From a checkpoint of a small model that answers yes/no questions on an image's attributes: 14.9M parameters, encoder layers 12.
Rows from block 2 of the fusion encoder of a small model that answers yes/no questions on an image's attributes, named by matrix and row number. Rows with one number within an expert belong to one neuron, the router's apart. Each number is 200 + 30 x the weight over its row's rms, rounded and kept within 0 to 999. All counts start at 0.
After each expert's rows are labels from the 100 texts, of 14848, where the router gives the expert most weight on average: "fires on" is the input token at the peak. Only what is clearly more common there than usual is listed. The data: simulated stained blood smears.
# router: slot weights (fusion_encoder.blocks.2.mlp.router.weight, 16x128, trained with AdamW), inputs 0-63
# gate: expert gate (fusion_encoder.blocks.2.mlp.gate, 16x256x128), inputs 0-63
# up: expert up (fusion_encoder.blocks.2.mlp.up, 16x256x128), inputs 0-63
# down: expert down (fusion_encoder.blocks.2.mlp.down, 16x128x256, transposed), outputs 0-63

# expert 5
router.5,214,225,172,165,210,227,211,254,202,222,186,186,187,164,180,206,192,188,179,203,209,205,191,230,122,168,239,200,216,227,227,202,210,135,167,200,209,231,228,176,166,147,233,234,208,223,216,141,159,194,127,189,175,213,247,177,211,170,203,180,185,192,196,223
gate.0,125,197,157,204,205,173,145,198,201,216,221,209,207,233,165,195,185,194,154,242,244,157,234,212,211,213,212,207,163,189,176,217,160,236,168,194,209,198,219,236,241,203,241,203,184,168,178,234,165,241,228,185,186,136,201,175,204,228,188,181,189,212,204,157
up.0,209,181,271,224,234,220,240,201,223,165,181,191,222,200,190,214,157,225,247,191,224,231,211,227,142,224,185,185,220,239,227,241,192,178,252,225,242,234,176,208,178,175,189,219,185,199,161,133,234,249,194,227,163,213,234,223,187,210,197,243,183,238,214,192
down.0,175,230,157,223,228,165,215,176,205,190,171,193,238,155,193,191,226,228,204,198,213,194,182,216,153,184,196,213,214,232,218,193,192,166,215,218,233,270,185,168,201,140,225,225,174,182,220,182,150,166,245,198,203,182,229,166,194,196,150,253,208,144,214,217
fires on: "no large cell"

# expert 1
router.1,246,215,213,175,196,186,175,253,229,167,212,166,137,158,204,181,195,226,220,203,240,188,179,157,138,193,237,199,209,207,209,195,203,206,153,211,214,219,178,179,173,163,249,171,205,173,207,200,213,238,176,240,220,214,178,109,218,196,197,193,182,165,184,188
gate.0,165,204,219,220,193,194,207,211,200,181,195,220,197,218,221,160,196,225,142,224,170,174,195,206,224,150,162,237,191,254,257,219,229,193,258,267,180,198,259,257,247,261,200,215,179,182,177,197,208,216,197,186,226,225,196,193,174,217,188,130,204,216,199,244
up.0,158,225,211,213,150,188,196,205,200,162,207,182,191,213,218,195,232,207,167,215,192,174,193,163,228,126,128,229,204,262,279,186,215,179,244,251,185,193,221,241,214,257,230,205,191,197,164,180,217,213,211,174,213,213,180,185,207,214,181,150,168,190,213,294
down.0,200,195,238,218,162,199,215,177,221,184,207,227,217,206,155,205,256,226,227,174,193,147,225,184,234,287,206,179,192,148,212,232,165,208,178,237,208,238,180,164,165,245,165,186,203,196,169,148,231,202,143,190,190,177,215,198,174,256,205,238,216,214,126,173
fires on: "lobed nucleus"; "band-shaped nucleus"; "discs"

# expert 3
router.3,221,216,188,109,225,202,174,167,197,190,252,181,208,221,221,150,193,228,250,204,221,268,140,201,220,255,149,237,252,200,160,177,163,227,177,136,166,194,242,245,195,144,210,232,195,201,241,194,198,236,240,210,200,152,231,181,249,179,176,221,205,185,184,183
gate.0,245,220,215,258,236,169,186,165,238,217,181,186,226,195,229,205,231,178,206,230,249,208,233,240,220,167,269,181,188,174,182,208,199,152,232,195,203,219,182,210,232,225,182,165,218,184,162,190,211,192,169,215,180,206,207,159,210,237,189,173,199,215,220,208
up.0,187,203,199,169,139,220,184,237,184,227,157,240,186,187,187,210,203,227,185,161,158,211,198,180,199,208,183,234,199,221,221,203,182,215,204,199,200,180,165,112,163,139,189,193,193,207,256,265,212,180,218,195,207,208,193,229,225,226,163,243,207,155,166,187
down.0,225,282,236,180,223,202,243,233,207,176,148,195,207,229,182,222,157,210,187,225,211,232,177,214,164,192,197,166,169,184,252,194,190,176,202,204,189,159,214,196,271,222,196,190,197,197,211,139,209,215,180,214,223,132,123,194,184,205,209,127,221,227,148,207
fires on: "target cells"

# expert 8
router.8,233,202,240,210,208,185,230,206,146,170,217,177,130,219,249,164,253,173,221,196,203,147,209,223,226,176,228,260,158,240,248,149,206,219,217,247,240,220,168,167,201,232,185,208,173,190,212,222,221,225,216,183,176,216,129,218,188,204,198,198,218,242,201,205
gate.0,224,201,182,198,173,207,153,191,213,194,171,243,233,198,194,201,217,206,203,187,253,167,185,184,204,225,162,204,203,246,258,210,159,196,220,194,255,213,243,124,154,152,184,137,207,205,172,198,181,168,222,224,214,178,207,202,257,160,175,245,193,229,232,248
up.0,197,168,256,181,188,206,209,216,153,151,209,220,227,167,209,207,154,243,215,190,274,205,175,222,245,214,160,236,184,242,191,207,207,216,216,184,225,188,201,152,211,193,155,174,232,201,189,163,136,212,133,178,214,233,197,214,203,259,199,195,141,171,187,225
down.0,205,230,199,256,252,236,206,277,170,223,179,210,162,187,177,210,234,254,219,212,170,148,212,222,227,199,224,247,219,224,198,238,264,195,199,257,246,248,187,226,151,173,237,221,235,205,242,164,219,192,204,235,229,195,203,188,165,194,229,189,175,214,160,177
fires on: "platelets"; "two lobes with orange grains"; "teardrops"

# expert 14
router.14,163,217,232,204,150,225,187,222,237,213,230,202,231,221,215,154,196,219,256,170,193,106,204,181,140,181,204,222,187,197,212,220,179,231,216,196,193,184,260,168,240,230,157,200,190,224,173,156,175,239,203,225,173,216,156,243,204,201,188,189,187,229,222,210
gate.0,253,233,179,212,162,206,173,200,162,193,154,241,233,208,164,161,153,198,242,236,138,200,221,184,207,204,213,166,216,213,271,214,230,182,254,243,180,185,162,260,205,225,166,246,227,173,175,136,219,262,200,177,197,190,207,185,155,221,169,193,220,223,206,167
up.0,202,226,207,261,231,254,192,172,193,238,160,206,218,232,194,151,208,224,227,214,197,186,213,180,230,168,207,188,236,209,236,199,245,206,185,214,186,155,206,262,226,199,192,178,195,161,201,170,203,230,228,179,191,120,173,183,172,198,254,216,229,241,247,141
down.0,185,163,156,201,193,135,188,221,224,209,301,232,252,210,237,224,188,164,256,229,234,180,250,208,182,204,207,211,191,227,204,171,214,194,225,205,207,208,203,149,172,216,217,174,206,181,187,185,226,182,204,176,168,218,289,218,229,166,185,170,226,231,186,229
fires on: "teardrops"; "ovals"

# expert 10
router.10,173,156,184,213,229,199,207,205,229,194,201,174,158,199,209,225,157,199,259,201,186,151,218,186,194,246,161,244,205,217,155,221,199,220,187,167,161,212,227,198,187,177,274,174,192,244,191,197,182,187,208,194,164,222,224,169,221,206,217,173,197,160,241,193
gate.0,198,122,248,205,181,188,176,239,233,207,219,182,243,195,210,244,223,140,189,132,168,178,221,185,164,173,204,208,204,223,237,205,213,196,132,145,191,211,155,181,219,193,233,201,243,218,198,211,170,220,186,225,211,237,195,214,227,243,171,183,218,180,194,222
up.0,182,155,205,199,111,216,169,261,186,196,218,149,150,199,188,207,190,181,188,276,167,184,181,216,239,165,201,204,249,237,216,193,169,178,157,170,203,188,192,219,207,257,210,171,171,176,183,175,163,188,201,225,211,178,209,127,197,229,229,192,220,245,209,224
down.0,179,207,174,189,216,220,221,214,232,179,204,167,279,198,214,203,232,212,234,228,211,204,245,248,191,263,187,178,182,176,171,260,201,233,180,207,224,172,182,215,184,190,210,150,185,162,256,171,202,211,209,216,189,190,247,158,151,202,195,213,191,103,190,193
fires on: "two lobes with orange grains"; "teardrops"

# expert 4
router.4,186,163,191,189,164,225,257,230,211,230,182,242,227,217,180,260,181,176,210,241,192,151,239,196,146,167,183,193,244,178,177,185,268,229,186,189,215,224,200,214,176,239,237,197,200,241,152,194,207,156,224,155,177,203,165,217,194,189,151,180,185,223,192,225
gate.0,251,198,192,180,160,215,229,201,269,204,186,165,174,220,212,174,195,191,210,231,167,176,244,213,255,220,202,203,208,244,192,172,222,160,196,155,201,173,198,233,209,227,191,170,215,191,214,170,248,231,208,210,222,183,223,200,127,213,168,221,272,187,254,234
up.0,180,174,167,169,202,180,191,221,189,175,161,167,226,146,195,220,176,179,209,180,201,186,191,123,214,164,207,255,227,228,222,163,232,186,194,245,187,177,225,198,223,222,182,179,208,178,163,240,195,171,183,202,232,145,176,172,184,226,172,188,218,259,213,226
down.0,177,131,169,179,255,182,191,174,155,201,221,245,200,177,201,180,173,221,186,196,207,192,205,228,213,257,204,229,219,166,178,189,230,206,225,241,215,275,229,167,194,206,178,204,181,259,182,230,184,156,224,194,228,183,230,212,202,187,188,213,132,220,188,145
fires on: "ovals"; "two lobes with orange grains"; "spiky cells"

# expert 0
router.0,169,189,226,228,161,191,174,220,171,216,185,208,253,209,200,195,186,165,163,217,145,195,215,170,207,153,189,175,94,183,208,242,188,233,247,202,219,239,195,229,233,222,175,202,199,173,187,204,249,196,198,192,186,158,251,225,173,202,161,232,209,185,183,215
gate.0,194,177,217,218,226,271,195,208,190,210,209,162,197,217,191,225,203,187,168,181,187,163,173,141,141,234,217,171,203,216,180,221,242,235,208,263,233,233,165,259,155,147,179,182,154,240,180,244,213,221,230,185,174,178,211,211,219,261,217,209,199,261,190,194
up.0,254,186,209,208,141,187,213,213,170,192,221,246,247,201,215,236,185,200,242,184,203,160,250,228,174,247,194,210,211,231,186,207,215,195,210,176,166,219,148,214,188,172,244,193,172,220,184,191,189,209,221,138,185,227,154,264,172,206,164,170,186,134,196,211
down.0,219,179,204,171,170,186,180,217,231,209,190,187,227,232,167,160,184,224,172,163,249,204,204,257,168,215,167,222,224,222,221,217,292,223,222,160,228,242,195,195,216,203,258,192,142,166,203,160,157,156,199,179,231,189,216,245,224,189,167,167,256,214,162,222
fires on: "spiky cells"

# expert 9
router.9,210,247,194,235,239,176,186,208,169,199,208,212,167,174,180,177,218,181,203,240,175,242,204,250,241,238,186,247,161,183,242,240,165,142,238,168,151,215,168,194,206,241,181,203,194,201,229,240,222,229,169,246,212,220,231,178,223,232,197,214,144,232,220,214
gate.0,221,196,235,241,213,173,186,234,156,236,206,193,207,236,233,208,177,225,219,186,190,243,195,158,155,186,197,219,239,229,185,225,216,224,177,235,151,187,225,198,187,179,173,229,200,203,212,191,178,221,197,166,237,203,152,279,179,225,164,187,233,214,227,218
up.0,159,200,226,222,162,180,186,239,182,246,218,213,180,231,224,187,162,175,225,232,229,236,216,184,205,228,189,150,220,183,203,201,224,272,191,155,208,213,158,256,204,204,232,206,223,216,121,213,196,208,231,231,194,202,159,143,175,197,221,225,183,191,169,210
down.0,251,282,177,146,205,166,224,158,140,186,203,213,188,172,149,230,243,155,211,229,198,190,214,210,156,166,184,263,199,205,161,203,177,207,225,188,172,225,224,206,211,228,216,236,191,225,126,204,229,185,207,206,189,180,203,197,188,178,218,192,145,201,217,199
fires on: "round nucleus"; "kidney-shaped nucleus"; "band-shaped nucleus"; "crescents"

# expert 2
router.2,182,242,206,193,216,167,244,248,185,178,200,222,153,202,155,206,140,239,200,201,179,146,186,242,157,213,195,228,204,215,219,206,178,239,167,230,184,148,242,197,221,225,201,176,215,251,215,238,115,203,204,167,200,173,163,179,229,164,204,207,177,202,251,228
gate.0,190,163,221,195,180,193,163,199,171,208,203,140,199,199,206,210,123,193,207,150,207,189,213,216,270,229,219,216,185,211,170,147,197,157,263,271,201,204,221,179,250,183,226,168,149,223,228,199,213,199,177,235,223,215,219,179,177,166,224,255,231,211,196,219
up.0,204,188,177,199,189,205,242,213,190,217,211,202,195,233,205,194,233,189,205,268,147,185,171,206,212,173,171,179,224,189,228,210,213,245,165,172,198,224,177,201,170,227,172,176,191,187,153,174,243,199,185,183,216,164,199,287,239,223,221,163,157,248,196,211
down.0,188,165,170,232,190,186,210,225,254,222,174,201,219,156,238,186,140,215,209,193,187,196,261,185,147,198,183,194,193,222,174,168,149,184,204,144,201,188,197,205,213,135,182,196,205,186,219,213,211,177,266,140,245,175,224,162,206,230,252,229,220,235,179,178
fires on: "crowded"

# expert 7
router.7,216,205,209,160,209,194,192,246,142,175,236,203,174,195,179,192,204,228,183,172,201,213,199,199,172,199,183,239,216,182,184,143,213,197,224,161,206,179,238,145,206,198,192,218,209,204,223,219,189,195,190,213,199,150,222,185,174,219,200,207,165,165,187,253
gate.0,167,180,201,261,209,212,212,206,174,202,185,167,220,215,161,189,236,261,203,218,142,198,188,253,227,199,136,180,221,230,189,179,227,192,198,123,206,218,181,261,175,130,171,197,195,241,146,177,251,173,154,156,203,182,170,179,184,251,189,143,240,202,185,200
up.0,174,230,173,197,195,241,186,229,227,228,205,153,187,181,227,172,215,180,178,158,177,198,171,238,228,232,170,187,201,260,173,155,143,239,216,175,193,235,238,246,216,204,238,208,194,169,195,198,229,199,234,153,237,115,233,206,194,169,218,190,156,197,222,235
down.0,191,197,183,175,220,237,212,146,209,228,101,212,204,204,219,209,188,260,217,207,207,232,196,215,162,217,199,224,147,209,209,168,218,178,151,220,207,220,184,212,211,157,210,223,192,173,194,165,166,227,191,238,219,217,117,192,186,218,237,166,122,236,207,220
fires on: "spiky cells"; "small spheres"; "ovals"

# expert 6
router.6,195,148,190,160,198,215,233,184,180,166,210,239,172,175,203,206,171,220,212,195,221,215,185,214,176,215,212,243,249,262,209,187,193,234,144,231,172,185,195,184,212,187,207,159,206,188,205,257,227,234,226,139,161,192,147,212,169,204,256,164,190,206,194,230
gate.0,220,274,289,148,166,169,228,233,206,181,200,199,237,198,212,208,183,184,239,238,214,182,162,178,220,195,148,170,256,216,153,186,195,178,216,218,200,202,170,223,205,137,240,215,170,242,204,228,186,178,181,204,230,220,175,132,216,194,220,161,194,179,196,203
up.0,209,217,170,167,149,191,224,215,204,205,181,209,205,133,220,188,243,227,236,278,217,193,208,200,196,197,223,226,222,222,211,224,185,199,162,171,187,176,164,235,138,155,222,192,153,243,176,186,185,241,236,162,194,230,195,240,193,210,216,128,172,241,213,189
down.0,172,195,217,206,213,210,181,199,193,213,171,198,202,185,201,226,168,239,216,188,183,242,192,187,227,250,183,245,255,179,138,128,211,189,177,177,207,251,167,198,163,213,207,223,217,205,260,231,207,180,172,178,198,164,156,234,93,220,255,212,201,231,187,170
fires on: "teardrops"; "ovals"; "small spheres"

# expert 12
router.12,197,159,231,157,204,158,231,257,206,177,210,188,228,209,169,193,241,236,231,211,184,141,199,241,199,243,210,256,264,243,145,193,245,205,185,219,214,202,211,215,166,204,259,252,202,227,189,205,138,201,175,216,220,175,164,194,251,207,239,213,186,215,237,225
gate.0,216,247,235,229,226,226,138,150,170,206,196,182,200,163,189,187,242,222,212,193,281,264,200,145,165,195,179,183,220,227,183,218,151,139,194,238,180,175,195,162,179,217,277,210,194,178,207,225,221,213,194,176,215,266,228,220,173,247,208,212,216,194,226,240
up.0,258,231,231,214,164,158,130,178,162,215,224,136,189,253,202,196,209,241,184,211,230,229,212,174,173,175,232,199,200,257,209,202,181,166,228,227,196,200,271,153,188,190,224,235,247,233,244,193,185,164,215,160,209,181,219,237,197,277,248,157,194,198,167,248
down.0,222,167,188,184,194,209,224,205,234,190,177,180,241,155,162,223,176,203,167,188,201,203,183,149,214,252,168,238,308,207,187,194,222,178,228,186,190,213,186,209,162,175,189,189,174,168,116,156,154,233,175,198,226,162,132,214,227,205,183,234,237,157,239,209
fires on: "teardrops"; "no large cell"

# expert 11
router.11,190,176,244,262,183,222,227,137,197,186,195,201,176,212,150,197,162,203,177,175,273,170,210,185,239,187,192,184,192,180,197,198,238,189,190,151,174,186,231,202,224,196,196,202,212,192,189,180,196,203,205,203,229,196,221,222,193,191,213,204,212,197,236,160
gate.0,196,216,180,248,185,188,223,170,207,211,213,210,226,213,197,187,205,182,244,217,207,227,183,226,165,229,228,173,251,207,207,203,228,161,197,177,188,192,168,175,236,162,176,221,199,151,219,180,198,183,192,216,213,162,227,229,230,159,200,166,227,234,234,151
up.0,207,243,192,221,179,169,197,189,206,218,212,222,268,202,215,242,204,184,243,197,196,185,166,242,166,233,245,215,245,216,197,203,201,173,192,182,186,222,175,169,222,123,150,252,204,184,232,175,189,190,197,222,206,165,223,232,238,184,201,159,239,201,218,150
down.0,178,185,195,213,192,208,225,171,214,212,220,207,187,173,213,181,240,226,224,163,161,148,282,155,207,294,144,182,211,183,158,205,198,178,185,221,196,222,224,163,179,197,238,165,160,206,182,215,188,183,261,214,182,180,233,170,211,197,229,223,224,139,184,161
fires on: "ovals"

# expert 13
router.13,243,202,245,227,209,127,206,224,208,206,229,231,161,184,189,227,200,245,185,209,185,186,188,251,159,190,170,199,255,264,193,182,174,198,192,184,217,152,235,247,198,200,244,213,178,191,217,216,213,219,149,250,200,182,214,188,229,245,200,176,209,149,263,192
gate.0,204,186,217,142,178,208,202,235,222,170,178,264,208,188,210,225,158,203,238,187,212,192,193,186,183,207,173,169,203,189,202,184,267,212,171,206,210,175,220,212,175,209,183,142,223,280,227,209,257,242,192,189,207,271,194,170,189,184,167,201,232,154,212,226
up.0,199,219,217,245,158,261,242,210,240,177,195,184,208,211,172,175,225,240,249,139,185,153,200,234,201,224,218,277,227,207,206,179,196,179,244,240,215,138,149,99,199,246,179,186,209,198,219,177,205,222,195,190,188,194,191,229,174,196,146,226,216,231,224,229
down.0,217,155,152,221,188,204,237,181,148,234,205,181,223,241,226,160,234,184,199,213,249,130,233,208,170,213,177,184,188,187,228,154,216,167,243,231,177,233,194,219,212,178,234,221,204,183,283,138,210,147,196,191,182,172,199,186,238,267,189,212,208,245,175,183
fires on: "round nucleus"; "teardrops"; "target cells"

# expert 15
router.15,204,220,225,216,223,227,233,262,213,186,180,197,163,198,250,226,243,185,202,170,222,212,215,197,199,185,203,214,224,192,178,174,239,238,203,232,156,199,255,118,197,208,149,177,183,178,237,213,206,253,201,194,218,168,250,162,197,201,181,181,162,224,224,156
gate.0,158,200,202,225,275,182,257,205,181,231,236,178,156,227,181,212,187,188,237,187,164,195,173,188,199,167,168,193,216,199,197,192,242,179,202,176,213,197,188,238,240,140,220,216,175,132,219,199,210,198,201,146,222,188,235,233,201,153,218,204,207,255,145,212
up.0,155,183,170,209,184,210,230,193,198,170,216,207,185,186,177,222,199,191,196,198,197,152,216,164,221,205,205,231,204,207,218,208,214,177,199,236,248,189,163,286,181,160,175,176,200,194,234,156,167,211,158,194,204,195,214,194,219,234,252,193,213,245,200,239
down.0,140,212,178,202,154,220,160,210,190,153,201,251,188,183,184,172,211,222,188,224,165,194,193,189,210,179,206,177,218,199,231,202,200,202,228,185,227,226,170,235,208,226,179,190,220,228,204,166,200,198,263,195,243,148,177,193,217,200,214,207,175,250,220,226
fires on: "crowded"